{
  "encoder_avg_pool_shortcut": true,
  "decoder_activation": "elu",
  "decoder_channel_attention": "se",
  "decoder_widths": [48, 48, 96, 192],
  "decoder_block": "basic",
  "decoder_attention": false,
  "residual_init": "none",
  "steps": 12700,
  "lr_schedule": "wsd_sqrt"
}
Rows from block 6 of the encoder of a small segmentation model, named by matrix and row number. Rows with one number belong to one channel. Each number is 50 + 15 x the weight over its row's rms, rounded and kept within 0 to 99. All counts start at 0.
After each channel's rows are labels from the 100 images, of 14976, where the channel reaches its highest value: "lies over" is the class under the peak. Only what is clearly more common there than usual is listed. The data: single toy objects rendered from many sides on busy backdrops. In brackets: how many of the 100, against the usual share in percent.
# convs0: first 3x3 conv (encoder.blocks.6.convs.0.weight, 256x256x3x3, each kernel summed), inputs 0-85
# convs1: second 3x3 conv (encoder.blocks.6.convs.1.weight, 256x256x3x3, transposed, each kernel summed), outputs 0-85

convs0.254:34 37 40 55 57 53 52 52 68 43 49 00 44 24 57 56 52 71 22 59 33 65 44 23 46 46 48 44 21 58 53 43 46 34 53 29 58 35 51 60 49 21 27 65 29 42 48 61 57 29 42 50 46 46 39 44 48 50 45 54 47 46 50 62 26 59 53 29 77 53 41 22 31 72 45 30 61 53 47 48 15 27 53 53 58 46
convs1.254:52 41 20 68 57 29 64 63 24 48 45 42 43 52 62 56 56 66 61 45 44 45 33 48 38 28 62 45 78 47 23 19 41 57 56 66 51 58 09 58 47 41 45 59 54 36 48 40 79 32 58 43 53 29 61 44 33 41 69 55 36 59 76 40 51 63 43 48 55 40 59 61 63 51 34 46 58 88 37 70 76 47 71 58 65 57
lies over: brown part (58 vs 0.7)

convs0.233:56 50 39 29 34 47 64 31 56 47 39 50 57 39 39 62 46 55 37 62 51 31 21 51 42 54 35 75 37 64 39 50 33 79 55 82 30 60 69 32 71 50 49 57 46 56 32 77 70 57 49 64 52 75 74 44 67 46 57 39 41 36 52 60 33 38 46 51 69 37 38 48 54 46 41 45 68 51 02 58 62 89 86 60 79 67
convs1.233:59 38 34 63 70 29 56 51 18 39 42 14 47 46 59 57 33 66 51 39 44 60 26 60 46 77 50 34 26 36 46 66 28 46 73 67 51 49 34 35 42 43 28 72 47 39 35 43 55 87 70 44 80 59 40 44 57 62 60 82 43 33 36 61 37 55 39 63 16 43 49 55 73 47 48 29 48 45 56 47 64 69 40 49 43 57
lies over: brown part (95 vs 0.7)

convs0.18:33 14 41 96 61 41 50 31 32 50 55 39 82 81 28 53 54 59 50 50 32 60 26 73 69 54 47 33 67 50 50 55 35 51 68 57 47 44 61 42 52 62 79 61 39 05 55 73 82 52 63 24 60 31 17 19 46 45 40 57 38 62 45 62 38 59 40 45 38 45 23 58 66 68 18 46 29 30 26 61 65 46 56 63 32 42
convs1.18:49 86 38 51 52 53 59 51 28 69 33 50 50 25 43 61 80 43 38 16 35 53 54 32 84 59 50 47 55 57 36 84 62 30 37 86 41 39 33 49 35 72 59 53 40 65 49 34 60 45 40 44 73 49 68 40 71 54 42 38 62 46 47 64 17 57 64 42 29 57 59 68 51 26 36 33 58 51 31 62 41 32 61 48 48 53
lies over: brown part (61 vs 0.7)

convs0.201:34 79 31 48 42 47 30 46 31 36 54 52 36 41 50 47 30 57 42 54 49 29 46 47 30 48 43 45 54 29 41 61 54 39 00 48 58 63 49 37 30 46 57 51 41 29 60 58 44 74 61 31 32 51 63 44 35 68 27 60 63 54 32 40 58 29 61 27 20 52 44 51 34 44 46 74 64 50 45 49 45 66 51 54 42 48
convs1.201:28 55 56 43 68 71 23 59 27 79 39 46 49 53 63 57 55 40 54 48 46 51 45 49 35 47 44 53 31 17 65 37 41 70 33 55 68 56 19 54 48 59 46 58 56 30 36 40 40 43 63 43 71 47 43 60 50 48 45 58 61 63 58 46 49 54 48 54 52 34 31 53 34 38 56 27 47 43 45 45 57 44 45 48 52 34
lies over: part in the main colour (69 vs 17.4)

convs0.215:40 65 80 50 41 51 23 66 30 35 42 50 41 68 54 29 31 64 57 49 76 49 61 29 28 71 46 27 46 61 53 44 48 30 12 32 61 47 30 16 38 48 37 12 38 35 47 45 42 40 49 40 24 55 32 58 31 56 33 35 38 58 64 34 32 53 53 45 24 41 35 45 48 36 36 54 34 60 22 41 55 55 20 36 35 68
convs1.215:41 57 38 44 43 79 25 54 08 64 51 72 62 45 55 48 44 33 72 40 44 41 35 56 57 59 46 60 50 31 77 17 53 46 46 53 49 33 54 19 37 46 43 53 66 40 60 59 48 46 74 61 61 65 46 37 33 39 71 65 53 52 53 45 54 27 33 53 44 38 26 46 65 60 53 59 45 58 54 32 55 36 20 56 34 48
lies over: part in the main colour (70 vs 17.4)

convs0.137:55 36 68 54 27 36 41 49 74 31 60 82 43 52 44 61 32 56 52 63 10 40 51 55 42 50 47 45 54 38 45 47 47 43 55 44 25 38 55 55 33 36 47 37 47 59 67 69 23 47 26 52 57 77 58 25 69 62 45 36 91 51 67 39 59 52 33 57 34 62 40 21 40 93 63 53 35 52 24 66 64 30 30 43 54 59
convs1.137:39 51 43 23 42 39 39 52 27 99 27 41 52 28 63 49 58 33 40 56 40 24 48 40 39 35 68 38 52 33 38 40 59 29 51 62 37 43 54 10 51 18 39 68 60 50 32 40 52 47 64 53 45 65 39 26 38 40 50 57 47 56 65 42 29 67 39 68 46 53 37 46 69 18 38 39 30 56 53 55 31 35 78 43 38 21
lies over: dark part (26 vs 1.1)

convs0.65:53 40 28 56 38 60 68 52 71 49 70 44 49 42 24 55 64 69 71 64 54 24 50 62 52 47 54 60 54 60 44 49 27 55 45 29 49 54 64 79 52 60 45 63 23 29 48 61 49 40 34 29 58 40 20 33 30 46 53 53 40 61 46 45 37 61 31 58 36 44 32 25 67 75 52 60 44 58 29 63 44 28 41 32 47 53
convs1.65:46 35 38 54 44 28 65 46 26 72 67 54 62 48 49 60 85 48 57 37 50 70 42 65 50 15 54 67 58 09 53 63 58 64 51 85 69 61 32 71 34 41 67 52 28 55 51 52 45 28 87 35 70 35 68 42 62 39 66 62 32 29 46 59 37 34 50 22 81 53 59 23 51 46 43 51 63 32 60 71 39 52 61 34 66 49
lies over: brown part (53 vs 0.7)

convs0.220:45 35 44 59 54 54 37 35 44 22 29 39 31 47 43 39 30 23 41 25 48 50 55 42 41 56 34 41 49 52 26 55 31 29 51 58 48 52 29 35 31 42 53 27 48 49 28 43 26 22 51 40 26 34 59 26 36 53 60 43 37 47 54 46 45 34 51 43 53 26 33 30 59 32 42 41 65 46 44 49 41 63 32 21 35 56
convs1.220:27 59 69 45 50 59 50 56 54 43 57 44 63 46 48 35 34 41 51 52 39 52 42 51 50 39 49 33 37 37 47 61 65 47 26 39 67 36 38 60 22 54 64 40 53 82 33 43 59 26 42 49 61 46 61 56 62 66 44 13 56 47 62 46 57 33 67 77 44 71 25 20 34 32 59 51 26 71 62 34 40 83 53 33 63 59
lies over: part in the main colour (41 vs 17.4)

convs0.171:44 49 34 31 49 57 31 47 48 42 40 49 15 51 42 36 36 53 19 44 45 53 60 38 55 34 56 31 57 42 52 63 40 40 36 10 56 58 47 50 41 45 36 37 46 53 25 37 42 45 26 43 63 52 56 31 50 23 29 50 65 43 23 49 32 53 27 37 43 38 34 24 10 46 56 43 74 29 23 52 33 42 31 32 46 38
convs1.171:39 73 64 38 66 60 40 65 41 54 69 43 72 60 35 38 56 52 60 39 53 42 43 50 71 75 56 69 53 43 60 28 59 68 48 20 58 47 79 44 40 40 62 48 44 52 36 53 63 31 56 53 37 84 63 63 35 56 73 29 48 29 31 80 70 38 77 53 46 55 34 62 78 38 37 61 41 64 86 43 31 42 41 55 31 39
lies over: part in the second colour (28 vs 2.6)

convs0.56:58 15 29 58 47 42 27 46 41 44 55 38 44 59 44 44 48 76 56 45 46 60 40 80 25 55 35 36 35 39 41 53 26 90 53 62 60 64 36 61 42 31 41 54 32 52 63 37 54 55 54 52 33 44 50 49 46 62 58 42 42 37 19 50 36 57 22 43 81 33 40 72 39 60 38 35 50 48 40 60 43 88 70 86 55 55
convs1.56:66 35 43 56 75 49 52 41 43 71 53 41 50 55 52 48 40 47 53 48 58 49 47 60 57 37 55 16 28 22 53 55 42 37 66 80 50 40 62 54 47 49 60 38 49 53 49 37 25 95 75 06 57 57 46 49 77 69 77 49 35 81 43 38 58 71 52 67 22 61 38 32 39 58 42 67 78 57 80 31 63 33 53 63 18 82
lies over: brown part (44 vs 0.7)

convs0.229:50 77 51 75 43 62 55 33 52 52 47 33 63 58 38 26 60 40 63 50 40 54 38 56 38 67 38 49 49 54 68 66 44 28 29 65 46 36 44 47 48 49 22 23 82 44 54 42 67 31 50 40 38 94 45 72 62 17 25 60 30 47 43 50 38 20 69 39 55 64 49 44 35 30 68 46 36 38 16 58 77 49 27 70 28 48
convs1.229:66 48 38 33 40 35 33 56 61 56 66 49 53 35 50 31 80 29 32 48 44 41 51 41 75 39 64 45 31 28 46 23 50 73 72 66 26 18 26 54 85 16 45 44 62 53 52 42 39 55 32 53 52 13 56 48 73 58 47 65 26 56 57 23 44 57 21 38 30 45 42 43 79 38 53 58 47 39 72 73 38 32 60 36 60 43
lies over: part in the main colour (71 vs 17.4); brown part (26 vs 0.7)

convs0.225:33 93 52 20 53 75 30 57 44 28 55 54 54 59 46 39 23 51 52 51 42 44 62 66 34 53 75 51 53 48 44 56 66 51 52 49 17 29 57 34 39 44 41 64 19 66 33 43 60 46 60 52 38 38 44 15 66 30 50 46 59 42 45 48 49 42 70 71 58 62 18 54 73 53 62 23 25 63 22 66 23 74 08 63 46 46
convs1.225:57 54 73 68 67 25 43 61 74 57 78 72 51 51 62 45 74 52 57 50 57 60 52 50 39 32 75 50 45 42 60 46 54 72 32 47 62 70 56 20 49 27 58 70 58 44 57 36 48 60 52 71 58 64 51 38 52 64 62 50 53 20 77 32 28 42 72 55 36 64 44 45 47 74 84 57 38 52 75 57 53 62 38 43 34 15
lies over: part in the second colour (46 vs 2.6)

convs0.30:30 53 46 51 45 52 61 33 23 46 49 40 49 52 58 46 54 34 56 64 50 10 71 73 67 42 37 48 20 67 54 55 67 33 63 39 36 27 53 64 42 37 48 19 36 59 51 39 50 34 45 62 42 34 51 30 34 58 59 44 50 35 46 57 81 67 31 43 47 50 43 67 18 29 39 40 43 52 44 69 50 53 40 25 37 41
convs1.30:60 47 65 47 59 41 36 65 92 37 43 72 58 53 59 50 42 42 49 41 48 59 36 65 36 71 65 60 48 59 69 49 36 31 56 52 51 68 75 41 71 80 62 46 48 43 57 40 33 77 24 67 87 39 58 51 39 46 45 36 40 60 53 51 39 69 49 82 72 60 61 37 43 59 69 64 45 52 49 56 69 52 31 47 44 53
lies over: white part (39 vs 0.7)

convs0.59:49 31 32 46 55 67 23 52 23 51 33 33 71 43 26 45 36 45 48 48 52 35 54 36 68 18 56 51 17 46 45 41 32 40 28 34 46 44 19 41 50 44 67 38 73 55 59 45 59 32 42 35 41 21 48 30 48 29 42 61 25 46 50 28 55 49 30 38 16 62 50 35 31 38 49 47 53 42 35 30 61 77 51 33 47 45
convs1.59:44 47 47 56 41 53 40 45 48 55 45 71 41 44 62 54 55 24 51 39 55 57 65 78 16 56 64 75 63 75 39 38 19 50 34 52 89 36 58 25 54 43 51 43 78 66 61 25 38 45 41 38 54 13 43 24 69 44 55 58 32 38 50 28 30 33 46 49 89 32 56 70 47 40 39 42 47 73 40 34 39 79 54 87 23 46
lies over: brown part (35 vs 0.7)

convs0.5:57 13 62 66 49 41 45 49 47 66 44 32 40 28 36 19 40 54 48 67 54 43 47 42 34 62 70 46 31 37 65 38 92 67 44 10 75 26 59 78 54 37 29 44 59 35 41 27 29 49 18 22 50 58 39 62 55 45 53 44 36 50 18 42 51 74 47 19 30 39 52 46 42 42 41 39 49 41 41 70 39 48 20 52 50 60
convs1.5:50 41 31 41 40 39 68 47 46 38 54 47 54 48 51 30 54 20 51 59 53 46 42 49 73 30 62 71 40 43 51 26 44 33 54 51 26 49 35 40 62 38 48 50 42 54 25 25 37 59 73 59 34 39 54 41 40 38 82 46 65 57 38 27 77 41 44 74 44 40 60 48 73 48 46 52 46 51 55 32 57 35 51 59 20 22
lies over: part in the main colour (45 vs 17.4)

convs0.176:57 54 38 52 45 51 26 40 51 42 47 48 39 46 23 47 15 70 51 45 22 52 39 53 39 60 55 39 38 60 50 30 74 45 48 31 51 18 31 81 47 28 23 72 35 45 45 41 57 58 12 39 32 51 45 58 41 44 26 47 59 53 44 51 71 78 53 12 40 48 43 50 30 65 34 48 56 36 25 67 43 55 54 36 57 49
convs1.176:60 68 49 49 67 48 51 59 59 43 50 49 43 66 49 41 43 72 47 56 42 60 63 53 69 55 40 59 32 31 54 38 46 54 51 36 59 74 51 55 58 38 58 66 45 33 54 61 63 68 46 34 57 52 39 49 32 46 69 80 57 68 49 49 27 61 45 53 55 58 70 54 84 54 57 53 45 49 65 51 60 62 30 56 36 44
lies over: dark part (37 vs 1.1)

convs0.91:52 43 49 48 58 56 41 74 38 59 57 46 54 40 40 66 37 89 44 56 49 49 46 70 37 38 39 22 44 55 48 32 50 08 31 54 63 54 35 45 40 30 45 36 29 55 72 57 44 61 57 41 60 00 35 47 24 52 44 58 53 65 50 55 44 48 15 40 47 19 34 27 22 63 55 42 37 42 39 46 30 47 45 39 52 36
convs1.91:50 40 75 21 44 57 42 62 72 44 58 69 34 51 33 36 24 37 85 61 39 42 38 60 31 45 60 38 51 45 52 47 69 27 63 53 52 67 42 40 42 28 35 69 39 39 73 37 63 28 43 42 45 65 59 58 38 61 03 47 50 51 57 41 40 46 61 65 49 38 29 36 64 39 50 35 29 31 37 47 84 58 87 56 52 48
lies over: white part (30 vs 0.7); part in the second colour (29 vs 2.6)

convs0.48:38 31 21 67 30 32 48 45 29 55 62 24 20 40 53 30 99 74 45 36 49 62 45 58 68 56 20 68 32 64 50 60 33 49 35 62 40 44 40 52 61 57 43 71 21 45 39 51 62 44 77 37 41 65 49 45 49 58 66 09 19 58 28 46 41 52 36 35 65 53 43 56 24 26 09 62 61 39 42 58 69 52 37 40 43 41
convs1.48:48 33 44 54 55 35 67 50 25 28 62 49 41 53 43 40 56 53 81 26 55 66 44 36 57 50 46 60 56 42 54 47 64 54 60 46 26 51 44 58 59 34 41 54 47 62 37 36 58 59 69 30 67 51 49 53 65 65 44 38 43 86 57 54 44 38 52 47 06 35 38 40 65 64 28 55 70 51 75 48 64 63 66 38 51 78
lies over: brown part (31 vs 0.7)

convs0.207:54 34 40 48 48 63 37 35 44 62 62 63 42 50 30 42 42 54 26 56 30 91 51 41 49 59 50 56 54 50 40 62 61 27 45 51 24 41 35 56 68 59 40 38 56 39 48 45 24 49 23 47 27 36 64 27 56 78 72 26 58 51 47 46 70 55 74 32 48 45 41 30 40 54 56 20 57 59 37 74 12 58 45 67 72 46
convs1.207:45 65 31 30 45 69 59 57 29 65 60 38 40 41 75 57 72 34 57 57 55 38 65 51 33 57 49 27 38 29 40 62 38 31 63 74 48 35 77 76 77 24 32 44 46 69 40 49 62 62 33 48 52 42 33 52 41 32 35 56 59 68 61 12 53 67 34 43 51 42 62 48 64 40 58 59 42 42 53 36 56 55 28 46 64 45
lies over: part in the second colour (28 vs 2.6)

convs0.154:55 31 25 54 49 75 38 15 17 46 39 49 33 46 55 51 42 62 33 62 44 53 73 44 65 60 53 53 42 63 31 50 33 28 26 02 47 59 11 52 55 35 33 51 69 41 47 40 37 79 25 55 38 52 47 26 54 61 58 47 52 33 53 61 38 52 08 44 58 71 43 35 35 25 38 30 76 44 41 28 57 52 69 65 24 43
convs1.154:60 32 80 40 42 33 59 63 43 40 36 60 44 40 41 50 54 40 60 53 61 47 72 32 37 45 24 46 24 64 58 55 82 45 47 66 79 69 64 46 24 64 48 42 59 57 43 53 42 54 42 36 70 40 65 57 62 40 22 36 54 57 45 27 33 30 40 63 57 34 96 49 51 63 62 51 56 49 75 35 61 73 58 58 37 32
lies over: part in the second colour (50 vs 2.6); part in the main colour (46 vs 17.4)

convs0.193:62 35 52 48 39 63 45 69 56 30 12 46 41 65 30 48 32 46 40 37 56 41 42 44 42 35 42 41 66 35 76 63 61 44 36 38 36 35 32 62 11 62 46 57 39 39 70 65 33 43 46 35 02 37 41 44 56 36 16 34 37 59 55 42 24 47 26 45 58 54 26 34 31 33 62 55 41 40 49 33 34 48 19 49 67 62
convs1.193:55 36 64 72 59 35 41 32 30 45 51 53 66 42 56 61 25 43 43 81 31 55 52 31 26 39 29 69 62 34 56 75 37 04 42 63 57 42 56 53 27 49 60 42 40 67 58 48 45 73 36 69 53 55 36 51 52 39 36 54 49 25 25 49 50 56 55 50 44 47 47 15 30 33 53 38 51 64 36 56 34 47 28 29 27 35
lies over: part in the main colour (56 vs 17.4)

convs0.187:40 40 27 51 29 56 37 41 38 34 53 43 30 40 61 44 53 48 57 39 53 32 50 52 42 58 52 50 31 47 57 46 39 36 19 20 09 49 62 67 45 41 34 18 52 30 62 45 88 55 38 25 15 35 64 17 44 46 38 47 39 82 42 56 73 42 63 60 42 35 39 57 53 20 34 57 54 37 36 41 22 50 41 57 55 76
convs1.187:35 31 44 37 69 25 47 47 41 49 51 85 63 66 63 54 24 56 24 50 57 74 36 58 35 55 28 60 39 57 77 60 47 59 27 44 66 75 80 37 51 68 58 62 67 82 60 44 72 72 36 45 87 46 63 30 38 44 66 35 58 23 61 36 45 26 46 61 75 47 43 56 22 63 72 73 53 69 33 59 51 74 39 42 50 57
lies over: part in the second colour (32 vs 2.6)